Weights of a small model that predicts nearness at each pixel: 3.03M parameters, 195000 training examples.
Rows from block 6, named by matrix and row number. Rows with one number belong to one channel. Each number is 500 + 40 x the weight over its row's rms, rounded and kept within 0 to 999. All counts start at 0. Numbers have three digits each. After the name is the row's rms in percent of the matrix's.
# convs0: first 3x3 conv (model.blocks.6.convs.0.weight, 144x144x3x3), inputs 75-89, a 3x3 kernel for each
# convs1: second 3x3 conv (model.blocks.6.convs.1.weight, 144x144x3x3, transposed), outputs 75-89, a 3x3 kernel for each
convs0.8 116:500500501500500500500500745500500521502499497501501483500282499500500500501348500500500500500500500500500500500500500500500500500500495500499499499500497494496495500502501500500499500499490500500500500500500500500500500500500502500500512495500500500501500499491496500518500500502500500486501501499500500500500500500500500500500500500500500500500500500500505500500523566500542999500500500500500500500500500
convs0.9 127:500500500500500500500500500500500500500500499501481490499501398475493313487497499500500500500500500500500500500500500500500500500500502507500502503498500500525500501496490500500499500500500500500500500500500500500500497500500500500500499502502500626505510514493501500501500507502494506492495500500500500500500500500500500500500500500500500500500500500509498548500501500499473499500500500500500500500500500
convs0.11 095:500500500500500500500500500500500500500500500500500497501497500500526503514519535500500500500500500500500500500500500500500500500499500500500500500500499500498500500500500501500499501500504500500500500500500500500500500500500500500500500479496499500499500500501542503500500500500498499501497546502500500500500500500500500500500500500500500500500500500500500500500502507495500504500500500500500500500500500
convs0.13 047:500500500500500500500500500500500499499499499502446429487842490498517485495498498500500500500500500500500500500500500500500500498497501497500500504501503419494502501501501500500500500500500500500500500500500500500500500501500496500501492471500468580501576500500496501506510500431506503557501495509500500500500500500500500500501500500500500500500500500472499501502503500500211500500500500500500500500500500
convs0.14 085:500500500500500500500500500509500500505501499500500499501504499500500500500500501500500500500500500500500500497497493500500499501500500504500501501500482503661781500500500500500500500500500500500500500500500500500500697498500500461500500500500497484474499506511499500500493470485499498500500500500500500500500500500500500500500500500500500500500500500500505503502506501388500500500500500500500500500500500
convs0.15 107:500500500500500500500500500500500500491491498498497495500501500497500813499500888500500500500500500500500500500500500500500500500500500500500500500500501504479500497492491500500499500500500500500500500500500500500500500500500500499500500500500500499500502500525500500478488462495500483495444500500500500500500500500500500500500500500500500500500500500501500496500501498500500501500500500500500500500500500
convs0.16 127:500500500500500500500500500494500500481502487498502500490493507500506517500500500500500500500500500500500500500500500509500500504500500500500501500503500499500497500500500500500500500500500500500500500500500500500500493477501524509502519500495498461500490499499500500500495491497502498499500497500500500500500500500500500500500500500500500500500500500501514947467500501463500501500500500500500500500500500
convs0.17 149:500500500500500500500500500500500501500500500500500502504499495527453502604499502500500500500500500500500500500500500500500500500501500500500498500500500500500500500500500500500500500500482500500500500500500500500500500500500500500500500468500500499500500502507499500500500500500513509500503508502500500500500500500500500500500500500500500500500500500500500500500501500501500483500500500500500500500500500
convs0.19 102:500500500500500500500500500499506499500498500500497504499499538501455456503500500500500500500500500500500500500496499500500499498500500499500504500501500493498506499499498500501501500500500500500500500500500500500500501517506500501500497494500499475484503307492500500500500999495499538484499500500500500500500500500500500500500500500500500500500500500499501500503497501500497500500500500500500500500500500
convs0.22 143:500500500500500500500500500499500500499499500498500499484450155431440458467498483500500500500500500500500500500500500500500500500500500499500500501500501499506502500499498496496497500500500500500500500500500500500500500500500500500500495454500502500500502500500481493500501500501508500501498485498500500500500500500500500500500500500500500500500500500500499499499500500503499498500500500500500500500500500
convs0.23 119:500500500500500500500500500494488483510500500500502501488522497500539500501500500500500500500500500500500500500500501502321501499500500488495490441501503492500459500500500500500500500500500500500500500500500500500500500474415500501407500500506430499500502170501500501502462637497501500500500506500500500500500500500500500500500500500500500500500500500496500502468484500499497501500500500500500500500500500
convs0.24 138:500500500500500500500500500500500500499498499498500501499522499501511499501501501500500500500500500500500500500500500500500500500500500500496500500499500500498500499500500503501501495499500500500500500500500500500500500500500500500500500495500500500501500502500499472500500500500500500512634505501500500500500500500500500500500500500500500500500500500499500500500500500499500499500500500500500500500500500
convs0.25 172:500500500500500500500500500500500500500500500500499499500498501501499499580516491500500500500500500500500500500500500500500500500500500500500500500500500500501499500500500499510596500500500500500500500500500500500500500500500500500500413500500500500500500500464536500498500500499500505495504500499500500500500500500500500500500500500500500500500500500500500500500500500500497500500500500500500500500500500
convs0.27 126:500500500500500500500500500499748513504411500500500500499500500500500500500500500500500500500500500500500500502500500500500500500500500500498500542546501217330500500500500500500500500500500500500500500500500500500500501491499500501500500508500508517500500501497500502499507499501500500499501500500500500500500500500500500500500500500500500500500500500507499501334497500501499500500500500500500500500500500
convs0.28 108:500500500500500500500500500502501502500481498497496498505500502503501511500500501500500500500500500500500500500500500499499500500500496501503501501498499408292492500501500500500500500500500500500500500500500500500500512337500501500505500498500518531539478496501501498493501500508499513512500498500500500500500500500500500500500500500500500500500500500499501502504482495499502396500500500500500500500500500
convs0.33 176:500500500500500500500500500500500500500500500499500503500499500502500500513501527500500500500500500500500500500500500500500500500500500500500501499499499500500500500500500500627501500501535500500500500500500500500500500500500500500500500500500500500500499500500497501506500500500525499500504502517500500500500500500500500500500500500500500500500500500500500500500498502502511498500500500500500500500500500
convs0.34 132:500500500500500500500500500502501500498497497216305151499478511495495507499509499500500500500500500500500500500500501500499500500501502500500500500500503499503500500508521500500500500500500500500500500500500500500500500500501471500500502502504502501501501501491497499430505500496498467495476499493500500500500500500500500500500500500500500500500500500500503359500502491502500501500500500500500500500500500
convs0.38 075:500500500500500500500500500499500500492500500434501606168119507466319825198320999500500500500500500500500500500500500500500500498498500500499500498499500498499502500499497500500511500500500500500500500500500500500500500500500501501502457499498500499497503499475504495496502483467511500504500498498500500500500500500500500500500500500500500500500500500501499500500499505498500510500500500500500500500500500
convs0.41 123:500500500500500500500500500498500509501501501501498500499494501501497500503500500500500500500500500500500500500472502500455501500500499500494506502501500500501566500500500500500500500500500500500500500500500500500500498498498500498499501500500403504592500401546500500499514511305500500466501500495500500500500500500500500500500500500500500500500500500499500500506501495500500499500500500500500500500500500
convs0.42 102:500500500500500500500500500500506812500501522462505520433504711502500483499499482500500500500500500500500500500500500502501502500500501500500499503560517512376501500502501500500500500500500500500500500500500500500500500500500521499534487483582500498620500502501498500514503496501506497469499500500500500500500500500500500500500500500500500500500500500498502500271499500499501501500500500500500500500500500
convs0.43 065:500500500500500500500500500625488487494411508480499503502503483500504056500482229500500500500500500500500500500498500500499500499499500508501497511500499226429401499499497500499499500500500500500500500500500500500500501501309502499475562433497504500498500491500497470498498738633499532519551504436500500500500500500500500500500500500500500500500500500500500480500500498501499486500500500500500500500500500
convs0.47 107:500500500500500500500500500500501500499500500493500501499502515449498522496500500500500500500500500500500500500500500500501500504502504500500500499497510500524501500501497500500500500500500500500500500500500500500500503500499500500501538497501502502497501506499524497502484503498486505499500480407500500500500500500500500500500500500500500500500500500500500498500467494502499591500500500500500500500500500
convs0.48 159:500500500500500500500500500500500499498494501500500500504504500502500500500500500500500500500500500500500500500500501496506501500500501499496499500500500500500500500500500500500500500500500500500500500500500500500500499497456500501404500498500500358499500000457500500499466501500499482471500500500500500500500500500500500500500500500500500500500500500479500499500501501500500500500500500500500500500500500
convs0.49 090:500500499500500500500500500499501501497494494500497495509497487498475343335482316500500500500500500500500500500500501501500500500501501500500500498229228500477398503507501500500500500500500500500500500500500500500500500500539524501500501596504500494500500476478503716730495499497501071501508636780500500500500500500500500500500500500500500500500500500501500487501500500502501501500500500500500500500500500
convs1.8 107:501503500500501598500500488500500499499500500500498499500500501500500500499499499500500500500500500500500500500500498500500500500500500500499500500500500500500500500500500500500500500500501500500500500500500500500500500500498500500500500500500500500500500500500501500500500500500500500500500500500500500500500500500500500500500500500500500500500499500500501500500500500500500500500500500500500500500500500
convs1.9 091:513498490498507536499499495499497581500501500502494493497501500512500587503499505500500500500500500500500500506501495499500500498500499503483500500502501502500499500502495463499500517504500500500500500500500500500500501502500502500496494496500486501499497498498480500502500500506501500500501501502500500500500500500500500500499500501501499507311518501500484500502500505497467491500500500500500500500500500
convs1.11 059:500500498500500500500500500499499500500500500500500500501501500500500500500500500500500500500500500500500500518500501500500500500500500500500500500500500500500500496500500498500506500500500500500500500500500500500500500499500500500500500500500500500500500500500500500500500500500500500500500500500500500500500500500500500500501500500503500498500500500502499500500500500500500500500500500500500500500500500
convs1.13 011:500500500500501500500500500498500500500500500500500501500500500500499500500500500500500500500500500500500500500501501500500500500500500500500500500500500500500500500500500500501499503500490500500500500500500500500500501499499500501500500500500500502500500500501500500502500499500500500499500500500500500500500500500500500500499500500500500497501500523501500500496500501500500500500500500500500500500500500
convs1.14 072:501500500499500499501501499500500500499500500500500497500500500500500500500500500500500500500500500500500500500500500500500498506501500000486500500500500500501501500500500500500500500500500500500500500500500500500500500500499498496501506502500500501500501499499898740500499498500500500500525584500500500500500500500500500500500500500500500500500500500500501500500500505459501501500500500500500500500500500
convs1.15 101:493496515513499502507500500526518501500498498500499500505500517501500500500500515500500500500500500500500500494497500498499396500500501495500500500500499500500500500499498492498513510500510500500500500500500500500500494500500498498500500500501501499497499500499500500500496502504504502501500500500500500500500500500500500500422496500500502500500503683503499498501508527500501502500500500500500500500500500
convs1.16 173:500500500500500502500500500500500500477498500500500500500500500499500500501500501500500500500500500500500500501501577496506972500395500501484500500500500500502500500500500500500500500520500500500500500500500500500500499386452500491456500502338500500410501478576500492499500501499500501505499489501500500500500500500500500500500500500500500500484500500500499500500501501489509498500500500500500500500500500
convs1.17 102:500500500500500500500500500500500500500500500500500500500500500500500500500500500500500500500500500500500500500500500500500500500500500500500500500500500500500500599500500500500500500500500500500500500500500500500500500500500500500500500500500500500500500500500500500500500500500500500500500500500500500500500500500500500500505500500500500500500500500499500500500500500500500500500500500500500500500500500
convs1.19 074:501509500498500497500500497492524502488458499497500496499500500502501503513497500500500500500500500500500500502452499497497479497499480504156500501502511501501501500500500501503501491498499500500500500500500500500500500510496497500501499500501499502500493496500486508502502564465500503475477000501500500500500500500500500500500500501498500518500354500501500501500502501497502503500500500500500500500500500
convs1.22 182:500501500500471500501500499500500500500500500500500499514534500498500500500500498500500500500500500500500500500499500501502462500500499500500500501500502500499500501501505493506503501500495500500500500500500500500500498479490503500500500500500508500502500500500500500500500498501492502501499500500500500500500500500500500500500500514500500499493497500311549500501509499486501503500500500500500500500500500
convs1.23 120:500500500500500500495500519500500501501500500498499500500500500500500500500500500500500500500500500500500500500500500478514500497495499500500500500500500500522500500500500500500500500500500500500500500500500500500500520560567500499500498458502502501500506523505500502500500500500506500500550506525500500500500500500500500500500500500500500500500500500500500500500500500501500500500500500500500500500500500
convs1.24 128:500501610500500500500500500500500500500500500500500500500500500500500500500500500500500500500500500500500500500501500500500500500500500500458500500489500500500500501501502500499501500500500500500500500500500500500500500499499500500500500500500500500500500500500500500500500500500500500500500500500500500500500500500500500500500501701500500499500500500500500500500500500500500500500500500500500500500500500
convs1.25 193:571503501499500500500500500500500499500500500500500499500500501500500500500500500500500500500500500500500500511501500502500500500500500500500500500498500500500500510498500529500500499500500500500500500500500500500500500500488500500500500500500501500501500500500500500500500500500500500500500500500500500500500500500500500500498499501500499500500500500500500500507500500500500500500500500500500500500500500
convs1.27 104:501500500480499496499500501499499500529506504474433501500500500507500500500500500500500500500500500500500500497498500500493500454441472500825499498389495499499500500500500500500500500500500500500500500500500500500500509580512501501500500500499500500501500478504499182494497500498499500498501499506500500500500500500500500500500500500500500500500500503501500501524500500501500564500500500500500500500500500
convs1.28 113:500499507484499503499505704497492501553522501413498501503500500506498503499501502500500500500500500500500500501500501522500500496458503500502497500379494499500502500500500500501510500492499500500500500500500500500500533500510478499500500500499498499501499734503499241429500498498500522504500497448500500500500500500500500500500500502489499500502504501453504484500505600500500500500500500500500500500500500
convs1.33 229:511424447500500501500500500500500499500500500500500500500499500500500500500500500500500500500500500500500500505510501500500500500500500464500500500500500500500500504503502478380513500500500500500500500500500500500500500500500500500500500500500500500500500500500500500500500500451500500494500500500500500500500500500500500500725500501500507500500500500475442501500491432500500500500500500500500500500500500
convs1.34 206:493502495500500497501511501438431464496502515504501501497501504503475495500501500500500500500500500500500500485498500434499499500500500500500500500500500517501501500500499501472497525591652500500500500500500500500500495500499495500500498496500497501502498498500494499500500556500499500506499508500500500500463500500500500500500504501485498761500506000516483500456500499500500500500500500500500500500500500
convs1.38 043:463557476477498495500500499505583521497499430500500500502499646502500499500498499500500500500500500500500500500527502501500500499501500496498499501500500499502502518498496508500501498501497500500500500500500500500500503500499505501500499499500504501513501500500500500500528502499500497500501501502500500500500500500500500500500503542505509647496513498505556502501498499500501502500500500500500500500500500
convs1.41 180:501500500500499499501499500500500501502500501500500501500500500500500500500500501500500500500500500500500500503457498503381499488468500500500500500500500502499500500500500500500500500500500500500500500500500500500500496497500500500500501500500495499501745499500500499500500501500563507500999520500500500500500500500500500500500500501500500500500501500500505500500500500501500500500500500500500500500500500
convs1.42 056:506498501504496499500500505508500484500498498380502500500502500502500501505500509500500500500500500500500500497500496505500499500498485502500500500501500502501546500500501482500491499496496500500500500500500500500500501501497503503502499499498504505500500498510496497498501494495501500523500504502500500500500500500500500500500501500500498499505499521500503500500501467504631503500500500500500500500500500
convs1.43 075:500478502499500516503500499500501501500501502496501529499500500500497496500498469500500500500500500500500500499499500496501501481500458486498499506500500501501500497499500499498496532501503500500500500500500500500500482474446452500500499500509500502501480488426501515503506517567497499503497509500500500500500500500500500500500502500500499500501500516500503504500500577495515505500500500500500500500500500
convs1.47 083:499500500500500500500498473505506500499499499502499492501500500519500501507501501500500500500500500500500500506501501500488501490458498500500496500500500548503500499501501499499489502499463500500500500500500500500500527507601499501579500490499501507620505502502517499493487501501425487509500500500500500500500500500500500500500500499501501505499500493500498500503540499502500500500500500500500500500500500
convs1.48 178:516511557500500508500500496501500500500500500491501500500499499499499499500500500500500500500500500500500500781503501999930501598497500515500500507501501501516500500500500500501500498506500500500500500500500500500500500500493379475500480492500497500499696505501474444498500500500499499500501434500500500500500500500500500500500500500500500500501498500500500500493500527499498500500500500500500500500500500
convs1.49 122:501500499520514526506506517498496501486498499507502513500497495495501460498501502500500500500500500500500500494480499499500502502504502494500500504502498499501500500500501500498499499500502500500500500500500500500500502499518500454500504502501505501502485461499510516514379503284474433445500499498500500500500500500500500500499500502507500501498404479502500500500545513498499553500500500500500500500500500